Rows from block 7 of a small image classifier, named by matrix and row number. Rows with one number belong to one channel. Each number is 50 + 12 x the weight over its row's rms, rounded and kept within 0 to 99. All counts start at 0.
After each channel's rows are labels from the 100 images, of 14976, where the channel reaches its highest value: "colour at peak" is the nearest of a few named colours to the mean colour under the peak. Only what is clearly more common there than usual is listed. The data: dead-leaves pictures: piles of overlapping shapes.
# convs1: grouped (8 groups) 3x3 conv, stride 2 (model.blocks.7.convs.1.weight, 256x32x3x3, each kernel summed), inputs within the group 0-31
# convs2: expand pointwise conv (model.blocks.7.convs.2.weight, 512x256x1x1, transposed), outputs 0-102

convs1.150:49 60 25 52 31 64 41 55 53 44 49 44 37 47 57 41 25 43 44 43 52 51 50 61 51 34 40 46 23 28 38 63
convs2.150:60 64 48 67 60 65 46 38 53 51 46 67 48 62 48 66 64 68 46 60 32 58 42 41 56 82 49 52 54 57 63 40 45 52 56 27 45 55 34 54 75 43 67 70 44 43 29 55 56 51 39 67 35 39 50 31 39 59 35 57 63 61 79 58 39 35 46 55 53 47 63 42 46 53 48 52 56 50 27 55 44 41 54 55 47 54 25 56 47 62 58 52 54 43 48 52 72 55 43 59 60 54 57
colour at peak: red; orange

convs1.2:40 56 64 37 77 42 49 59 52 62 63 26 72 45 44 74 36 39 47 70 53 55 45 55 46 52 42 49 37 59 54 42
convs2.2:42 50 36 44 44 67 58 62 39 17 47 59 42 50 64 70 44 34 43 69 54 56 39 53 53 50 36 45 45 60 53 62 45 64 37 48 32 51 59 48 65 53 64 49 40 56 52 36 58 48 41 46 59 58 46 40 25 32 41 51 38 32 49 39 37 63 45 50 47 61 42 60 57 50 50 42 56 29 46 41 22 49 28 46 64 51 53 60 66 51 46 57 59 50 47 25 79 40 62 41 41 49 65
colour at peak: blue

convs1.117:48 31 38 70 23 51 56 49 50 57 78 44 57 50 36 59 41 42 39 49 67 50 53 52 37 57 47 31 40 38 33 51
convs2.117:42 30 36 28 56 70 42 51 46 50 69 49 46 66 47 40 42 35 66 48 48 42 56 48 30 39 31 60 49 35 49 37 55 61 36 18 33 36 66 60 51 38 35 37 60 61 66 40 60 29 46 26 62 49 20 54 45 59 48 48 37 53 25 67 40 48 45 67 47 57 63 39 46 41 42 35 68 36 44 56 52 56 46 46 37 47 58 54 53 62 61 43 69 43 55 49 38 33 55 61 53 54 60
colour at peak: purple

convs1.54:67 48 47 53 63 49 58 32 47 57 44 26 51 16 49 53 41 54 55 61 58 55 51 34 27 63 58 50 37 43 60 63
convs2.54:42 34 43 63 66 55 46 66 32 45 44 43 31 48 55 38 31 52 59 37 52 49 49 36 40 42 72 54 82 36 58 52 64 34 49 27 44 30 43 43 72 36 67 29 64 51 39 58 46 73 31 69 76 33 52 42 63 64 37 46 23 48 62 59 20 47 53 61 65 52 44 64 51 58 62 47 49 66 40 46 21 55 33 45 59 70 42 55 59 70 57 41 55 46 41 53 48 61 51 48 59 60 52
colour at peak: red; orange

convs1.170:65 37 42 47 43 62 54 54 54 37 52 45 55 62 46 68 65 45 34 25 44 51 69 39 37 28 36 44 48 46 69 33
convs2.170:50 55 36 71 45 60 52 37 54 65 30 54 45 51 35 36 40 27 37 65 76 59 46 50 66 69 39 39 67 63 62 40 73 47 63 62 54 46 50 61 53 42 51 33 44 34 57 54 44 46 40 65 56 43 55 43 61 62 59 62 49 58 55 27 50 36 44 52 66 38 44 31 47 49 49 51 44 55 45 53 46 59 61 72 67 68 56 51 60 61 49 79 46 33 71 30 60 48 59 38 59 58 51
colour at peak: cyan

convs1.108:44 31 46 48 53 60 66 34 39 25 38 66 63 54 52 59 66 51 53 41 52 67 43 58 45 38 69 75 52 42 57 60
convs2.108:45 57 40 50 38 32 39 53 69 61 43 48 52 48 73 66 58 51 45 44 61 67 52 57 42 53 61 52 45 37 51 47 63 70 40 50 63 30 45 47 64 46 42 27 68 39 52 48 68 47 37 54 60 75 73 33 24 43 57 62 49 52 53 43 46 49 70 75 46 39 55 51 64 61 64 60 57 50 58 49 55 67 33 31 64 28 48 52 69 65 29 49 31 66 30 36 52 62 41 54 41 31 60
colour at peak: cyan; green

convs1.240:39 68 56 59 31 70 61 84 68 41 44 56 59 42 53 39 64 57 60 33 39 60 41 45 46 60 49 59 48 43 56 50
convs2.240:48 42 63 56 36 50 33 54 38 21 46 46 75 63 49 19 39 53 47 37 62 56 64 50 43 28 70 51 70 52 51 40 64 48 51 64 44 50 60 58 32 53 50 67 50 45 59 48 27 43 38 55 63 56 48 51 52 54 42 51 24 64 55 47 43 20 49 31 26 58 63 60 43 31 35 55 62 63 60 38 75 49 57 43 46 60 49 46 54 64 68 31 28 38 55 39 58 45 55 57 43 73 34
colour at peak: grey

convs1.187:48 54 47 56 34 43 71 35 57 41 49 43 43 61 40 28 47 53 54 29 35 74 32 45 42 65 31 48 42 35 48 41
convs2.187:37 60 27 55 44 34 67 64 48 45 34 49 80 63 45 40 28 37 38 58 59 62 41 62 45 68 21 43 51 54 30 51 44 68 29 74 65 55 52 61 33 56 63 50 23 43 28 56 45 36 26 55 43 53 43 58 63 65 38 66 67 48 62 42 62 45 75 43 55 70 45 45 61 47 50 49 40 60 38 47 58 45 43 50 49 50 50 60 41 66 64 59 25 33 61 42 50 74 46 37 30 55 42
colour at peak: grey

convs1.251:48 48 32 29 55 30 44 21 36 41 38 22 49 50 40 74 51 57 67 47 56 52 53 57 48 43 49 44 43 53 51 40
convs2.251:47 86 51 39 58 57 43 59 56 28 32 37 53 56 40 58 54 42 45 50 47 57 64 58 61 13 69 53 34 45 30 34 64 45 70 44 43 60 37 38 48 41 44 53 44 33 54 60 40 53 28 22 50 35 37 47 54 50 52 53 70 53 54 51 41 48 49 59 46 64 39 48 63 61 24 57 39 40 41 41 46 24 27 49 49 50 79 15 56 66 43 50 62 56 72 47 33 54 44 53 37 61 63
colour at peak: black

convs1.166:41 52 53 45 52 50 40 75 46 42 52 36 63 60 56 57 34 53 34 41 53 38 84 49 56 53 40 45 74 48 69 60
convs2.166:63 32 39 46 37 75 43 47 42 42 32 49 44 56 51 46 81 59 41 48 41 49 55 56 62 48 56 74 65 57 48 75 50 55 51 46 58 56 49 49 61 48 55 23 31 75 57 18 46 47 71 50 35 58 39 35 52 56 58 46 67 55 37 45 59 40 47 59 56 55 45 43 55 53 44 68 63 74 37 55 58 39 64 32 55 57 54 24 50 75 39 62 49 39 32 46 51 47 58 55 48 41 41
colour at peak: cyan

convs1.238:49 60 58 53 50 66 62 59 59 45 63 39 54 27 51 61 31 25 31 43 49 81 51 50 47 58 50 49 46 44 39 34
convs2.238:41 43 49 48 63 65 60 48 58 44 36 40 69 60 39 39 50 40 42 43 36 33 43 57 49 47 43 67 49 70 46 52 83 43 64 63 57 44 24 61 57 48 43 35 53 47 36 44 21 42 59 60 59 57 32 56 75 70 43 65 45 53 48 40 42 47 43 18 56 64 48 61 54 58 54 57 55 47 69 63 59 57 59 32 52 45 63 56 62 55 70 46 69 42 58 52 47 43 41 46 46 46 67
colour at peak: black

convs1.178:43 60 30 48 51 62 55 50 54 70 33 42 55 58 55 45 41 40 38 48 60 58 39 82 21 47 43 40 40 36 54 55
convs2.178:38 31 47 68 36 34 54 52 44 54 50 52 54 45 73 40 60 56 65 57 52 51 60 62 58 34 40 45 51 67 50 34 33 56 40 47 60 61 60 30 31 50 50 44 52 40 46 40 70 43 52 44 73 36 49 40 51 34 69 26 42 59 34 55 55 44 36 55 64 53 61 53 41 34 67 63 65 60 49 58 51 63 64 30 42 41 48 31 66 47 50 61 47 71 50 56 67 30 27 44 32 38 48
colour at peak: grey

convs1.44:46 53 47 59 47 54 72 49 51 44 57 55 52 61 68 58 53 25 62 55 41 30 38 53 43 61 35 48 45 63 22 27
convs2.44:62 73 55 55 59 48 44 32 56 60 63 37 44 58 57 54 45 55 50 64 79 52 89 33 51 66 27 36 48 58 42 36 57 63 50 55 72 52 49 69 63 35 53 54 40 48 43 81 49 55 60 50 49 50 25 63 52 38 44 36 66 53 49 71 62 49 56 48 63 60 44 40 49 60 69 40 47 57 42 47 61 24 34 60 44 49 49 37 50 52 58 45 45 66 41 25 51 70 14 42 43 57 66
colour at peak: grey

convs1.98:42 61 48 37 53 57 34 78 59 43 36 60 44 53 48 52 51 47 48 63 46 27 38 33 61 36 49 50 24 37 56 32
convs2.98:61 35 41 74 50 44 65 42 52 49 54 46 64 55 54 49 64 40 47 38 71 47 54 48 67 40 57 64 64 86 56 56 40 27 63 53 50 47 42 38 40 56 48 37 36 37 59 49 72 43 45 68 35 50 61 44 59 32 45 62 42 39 54 28 72 35 36 47 60 52 39 56 57 52 45 51 39 45 94 39 61 51 56 68 58 44 48 49 37 55 68 15 50 72 37 43 41 44 53 30 57 59 57
colour at peak: green

convs1.153:44 60 63 30 68 43 47 71 43 37 45 48 30 64 59 50 48 58 45 43 31 50 47 20 54 42 47 49 41 68 58 62
convs2.153:84 52 40 24 53 38 29 77 49 39 45 46 61 61 53 73 43 60 26 55 66 39 51 35 31 65 35 38 63 49 37 53 43 40 61 36 44 61 52 45 66 56 58 26 52 35 48 33 47 38 48 31 67 53 46 63 52 59 29 48 64 54 54 55 44 50 50 69 67 61 43 33 53 49 67 61 36 55 51 67 60 42 54 40 36 41 48 52 38 32 69 46 30 60 50 58 55 36 32 43 57 52 49
colour at peak: purple

convs1.182:55 42 41 50 53 34 40 74 45 77 44 33 48 54 56 35 41 45 40 58 41 42 41 73 46 53 57 60 60 35 35 68
convs2.182:62 43 52 45 51 48 77 40 37 42 69 36 30 48 52 57 36 41 58 52 39 45 74 43 42 58 54 50 49 41 35 59 69 44 72 48 77 44 51 58 19 56 71 48 66 49 26 24 41 48 43 48 49 48 38 48 69 29 59 42 28 62 66 59 58 57 52 50 58 69 45 58 51 64 51 44 32 47 64 39 43 79 59 49 38 53 37 40 52 46 44 50 66 55 32 54 47 59 59 39 60 51 31
colour at peak: purple

convs1.220:57 50 53 53 61 60 33 41 38 41 33 43 23 24 31 43 43 61 58 39 30 42 53 65 49 37 41 54 55 46 64 54
convs2.220:48 47 63 48 46 65 53 47 24 42 76 56 63 59 64 47 57 50 46 35 43 41 46 58 53 42 75 43 57 70 78 47 48 54 26 50 49 35 33 66 59 69 53 56 60 60 72 51 35 47 79 64 47 85 55 45 55 38 43 57 63 49 53 36 62 22 50 43 56 76 54 55 46 60 51 31 39 50 40 63 63 64 47 32 64 51 52 43 61 46 46 39 42 58 62 69 50 65 59 65 31 61 53
colour at peak: grey

convs1.92:64 46 64 29 43 36 51 31 45 40 52 56 49 78 46 65 39 56 38 53 46 59 52 44 64 38 74 58 69 39 57 50
convs2.92:34 64 39 86 48 50 56 40 61 41 48 61 51 47 65 56 64 44 43 60 25 49 26 59 66 59 54 49 61 44 46 52 38 42 69 56 53 44 51 66 38 64 83 55 45 45 60 45 24 51 62 54 34 50 45 53 53 42 22 39 49 46 45 37 50 41 64 40 59 48 65 48 69 42 47 58 51 59 64 24 58 41 54 39 69 42 42 29 41 56 45 40 64 57 38 34 45 54 28 55 37 31 50
colour at peak: blue

convs1.206:67 25 48 49 52 46 50 51 54 49 50 72 73 38 38 63 45 58 38 55 53 69 53 66 55 49 64 60 47 62 23 51
convs2.206:51 73 59 47 44 47 49 21 46 47 50 79 46 56 52 46 37 43 48 60 40 44 48 58 51 41 70 45 52 46 72 52 58 24 62 53 55 59 28 50 38 67 61 51 52 38 36 50 62 40 39 57 61 56 42 47 41 38 62 48 28 39 39 52 58 57 61 37 35 73 47 54 69 42 51 50 59 52 62 52 47 52 57 51 32 38 52 42 57 60 51 40 54 41 68 29 44 36 63 36 38 59 50
colour at peak: blue

convs1.83:58 49 52 62 76 48 43 28 56 42 50 47 59 54 55 43 66 59 67 51 29 60 31 55 61 45 53 64 37 28 34 45
convs2.83:44 52 41 52 61 37 73 52 43 24 68 39 34 38 43 77 48 42 71 52 37 63 56 62 65 52 48 45 52 53 37 44 27 58 57 62 44 55 43 54 53 61 56 65 55 51 57 32 56 64 76 33 52 45 62 68 41 51 39 54 78 57 44 51 47 51 46 46 65 61 27 38 50 59 49 56 21 71 67 49 57 59 39 50 59 71 46 44 41 50 52 53 35 64 43 72 51 60 64 50 21 45 31
colour at peak: brown

convs1.214:30 58 77 61 59 43 49 58 28 62 50 64 68 39 50 35 58 37 32 58 42 58 32 34 45 53 54 49 46 37 55 49
convs2.214:61 35 46 27 61 50 45 49 44 44 37 79 30 67 41 52 49 38 45 48 38 49 55 59 43 50 21 41 64 58 40 74 49 61 53 32 49 36 27 31 40 29 70 45 44 54 57 56 38 72 41 47 55 68 57 68 38 61 45 36 28 50 60 41 56 61 56 49 48 37 52 57 62 41 52 72 63 64 57 49 59 63 61 59 28 46 54 66 42 48 59 51 50 37 47 66 60 66 42 58 55 56 23
colour at peak: blue

convs1.165:81 31 48 41 58 44 57 40 43 63 39 51 59 56 43 41 43 35 40 67 57 41 32 59 26 47 42 53 47 36 44 33
convs2.165:37 58 42 62 46 46 55 52 38 35 50 31 36 65 30 53 40 50 63 72 51 44 62 52 65 37 60 41 84 56 52 53 49 43 14 55 48 48 42 47 45 58 55 58 32 43 35 40 54 47 49 07 55 78 29 49 74 29 34 39 40 54 61 56 62 39 52 68 50 82 59 53 52 64 46 73 34 34 40 40 47 59 63 60 37 54 42 52 36 53 48 53 59 39 51 42 61 20 54 51 52 66 61
colour at peak: brown

convs1.5:69 55 35 54 50 60 63 38 45 44 39 50 56 38 62 49 83 53 51 46 35 43 74 61 70 43 41 62 59 44 39 57
convs2.5:46 36 58 40 32 58 54 28 60 49 61 42 50 40 30 37 65 46 68 46 56 30 54 46 53 46 55 59 37 43 52 43 55 35 45 59 53 60 24 51 55 36 31 51 45 62 77 42 59 38 59 43 62 76 46 63 45 47 60 65 49 38 52 39 48 41 43 34 45 54 59 45 44 32 59 39 62 55 43 41 52 35 54 58 59 28 65 43 75 31 37 57 66 40 47 58 51 44 54 49 53 45 54
colour at peak: green

convs1.68:39 79 44 44 48 66 30 32 52 56 48 39 38 55 52 44 64 50 70 47 55 46 26 60 58 43 60 54 38 44 47 30
convs2.68:56 51 62 43 42 31 49 63 62 45 49 45 47 57 33 28 48 48 65 44 34 29 33 30 28 40 62 56 48 49 49 42 71 55 36 40 54 59 46 52 33 61 46 77 65 54 45 55 33 64 50 34 49 51 53 66 66 63 61 56 62 68 63 57 17 34 48 44 34 53 47 21 34 56 39 55 62 55 53 49 49 50 60 54 49 67 38 41 42 29 49 53 36 57 71 18 60 35 52 35 48 56 54
colour at peak: green

convs1.161:47 72 34 54 60 58 45 66 71 46 39 45 57 62 51 53 26 47 29 63 31 45 59 52 51 37 41 43 47 41 68 64
convs2.161:45 48 56 47 42 50 59 39 51 58 34 59 40 40 44 44 28 59 48 52 53 65 39 45 37 57 62 44 50 44 40 55 34 45 32 47 67 50 53 31 56 45 51 68 52 46 40 69 53 57 51 51 45 32 42 45 62 49 31 65 67 23 58 39 49 63 69 21 48 57 46 42 34 69 72 70 53 50 39 53 27 58 21 62 43 44 57 69 38 40 62 44 28 53 63 53 49 71 65 58 50 74 60
colour at peak: blue

convs1.99:45 51 45 61 50 49 50 52 38 73 61 41 86 71 50 37 61 47 36 37 56 58 45 64 53 52 55 48 50 28 63 37
convs2.99:40 53 34 43 34 37 50 43 37 72 57 45 56 40 60 54 54 47 69 44 26 55 54 50 58 55 47 64 58 34 44 52 51 54 50 46 56 53 54 49 48 46 47 62 39 54 41 62 42 47 40 51 58 66 46 71 52 66 42 51 47 33 66 44 57 47 51 34 34 54 47 50 37 38 78 68 65 50 55 42 58 31 57 51 60 22 70 51 36 57 63 37 61 25 60 60 35 69 49 43 57 30 37
colour at peak: red

convs1.101:73 58 70 37 47 51 70 51 57 60 33 65 48 37 62 58 63 51 34 45 53 64 39 41 57 44 37 42 45 23 57 53
convs2.101:64 59 34 35 25 15 61 55 53 67 64 58 57 24 48 33 15 46 44 72 69 57 62 23 50 55 51 35 40 61 37 45 74 43 63 54 58 42 66 82 44 35 83 67 41 54 42 52 56 43 28 55 63 59 70 42 42 60 79 47 50 59 55 72 58 37 48 42 49 44 54 48 69 58 62 55 73 31 54 43 45 52 66 67 36 53 46 45 58 60 53 51 40 31 32 35 61 61 45 58 51 63 17
colour at peak: grey

convs1.111:37 58 50 26 41 42 43 67 31 74 47 63 52 63 27 45 74 54 51 56 62 44 46 72 55 55 50 56 58 50 53 49
convs2.111:35 51 67 60 50 47 66 28 37 53 24 42 69 59 64 53 49 36 53 64 56 54 65 41 46 33 45 43 66 21 50 46 60 68 59 57 41 64 47 42 58 64 56 59 44 40 51 38 56 55 43 65 48 24 49 43 58 41 29 68 52 68 42 52 25 46 78 48 53 73 30 69 27 45 43 55 55 35 60 70 58 42 48 34 58 70 45 70 50 47 67 54 64 31 56 25 47 48 42 56 54 47 37
colour at peak: green

convs1.24:79 67 49 34 39 51 59 75 49 45 29 54 35 68 46 55 55 44 50 54 47 39 55 76 44 52 60 54 55 49 64 50
convs2.24:54 51 59 44 41 32 57 30 59 57 52 56 53 60 58 41 74 46 31 50 46 55 47 34 56 58 32 43 56 35 63 45 54 61 35 55 41 42 51 65 58 66 53 52 49 54 54 51 45 34 53 59 43 34 31 25 75 42 30 62 60 47 51 65 39 60 36 52 83 53 58 56 24 73 37 48 67 45 41 67 49 59 58 47 32 44 60 31 62 45 54 64 48 45 48 42 48 47 24 39 40 40 75
colour at peak: grey; cyan

convs1.122:54 74 68 53 46 53 47 59 49 68 40 45 56 56 24 58 51 63 65 55 65 60 50 36 47 53 25 56 63 29 51 49
convs2.122:66 49 31 56 38 39 47 32 42 50 48 56 63 50 48 44 45 29 59 60 46 46 71 50 44 51 52 36 48 53 36 24 35 52 42 49 42 28 40 41 64 50 48 36 33 34 51 49 79 68 61 57 48 64 40 31 55 47 28 46 49 56 56 51 45 40 46 47 53 54 54 50 37 43 59 77 67 43 40 35 59 57 48 43 47 57 31 68 49 39 54 46 38 69 55 42 57 37 71 44 39 41 39
colour at peak: purple

convs1.1:50 51 59 66 58 64 48 36 27 34 59 55 36 42 54 59 60 62 37 50 34 53 58 29 35 44 31 56 53 26 44 40
convs2.1:36 44 65 45 53 38 43 48 47 57 49 43 43 48 59 62 62 37 31 55 42 53 43 66 59 59 43 58 42 63 53 27 38 56 62 56 40 54 48 48 52 61 38 74 45 54 38 72 56 55 79 51 35 67 62 41 37 57 63 32 82 41 40 54 46 60 53 60 51 58 49 58 65 55 72 45 50 49 54 69 53 61 59 44 53 26 69 37 51 71 62 57 67 54 61 38 27 63 46 64 57 31 40
colour at peak: cyan

convs1.245:56 79 46 56 39 53 37 36 69 63 40 47 54 41 46 66 59 29 38 41 37 55 42 42 51 62 55 47 47 68 68 32
convs2.245:56 34 56 41 53 52 51 23 50 59 53 38 75 40 49 48 50 42 62 49 52 67 58 41 45 34 29 40 45 54 54 63 47 39 39 46 75 45 68 54 83 59 52 72 48 50 19 32 43 34 63 74 51 62 40 75 49 67 62 41 43 53 29 51 66 46 33 73 30 44 63 51 50 42 63 39 23 65 40 60 48 45 56 53 31 52 55 76 58 33 56 54 57 36 59 53 36 46 41 48 51 44 52
colour at peak: black

convs1.175:45 68 53 57 53 56 53 31 20 30 63 66 60 42 49 49 30 36 55 33 67 37 57 36 46 53 60 56 60 44 52 47
convs2.175:70 62 43 54 53 84 54 38 56 60 54 30 45 57 57 58 63 63 39 50 42 45 36 51 56 37 54 51 56 32 49 59 43 56 41 46 52 46 50 59 52 60 52 49 61 57 79 62 46 63 55 63 45 19 64 48 50 73 73 52 43 54 40 47 48 50 52 46 42 50 07 30 44 51 50 36 36 68 49 27 44 49 54 37 36 27 51 40 58 40 48 52 29 50 56 52 58 32 44 41 39 65 49
colour at peak: yellow

convs1.130:36 66 43 59 35 41 52 43 49 46 33 48 40 50 38 75 56 30 49 55 42 34 39 46 56 69 35 48 54 53 24 36
convs2.130:55 52 56 61 58 29 42 47 53 36 44 62 46 44 53 57 34 50 58 58 39 48 36 65 49 58 51 22 60 60 52 52 56 66 56 52 62 51 29 49 56 59 62 64 51 53 52 23 52 48 33 41 45 43 52 42 53 38 45 45 44 78 40 54 62 53 52 54 19 63 46 52 50 56 40 52 59 46 68 42 35 42 36 70 43 35 56 69 43 47 44 39 49 64 58 62 45 22 68 65 67 58 60
colour at peak: pink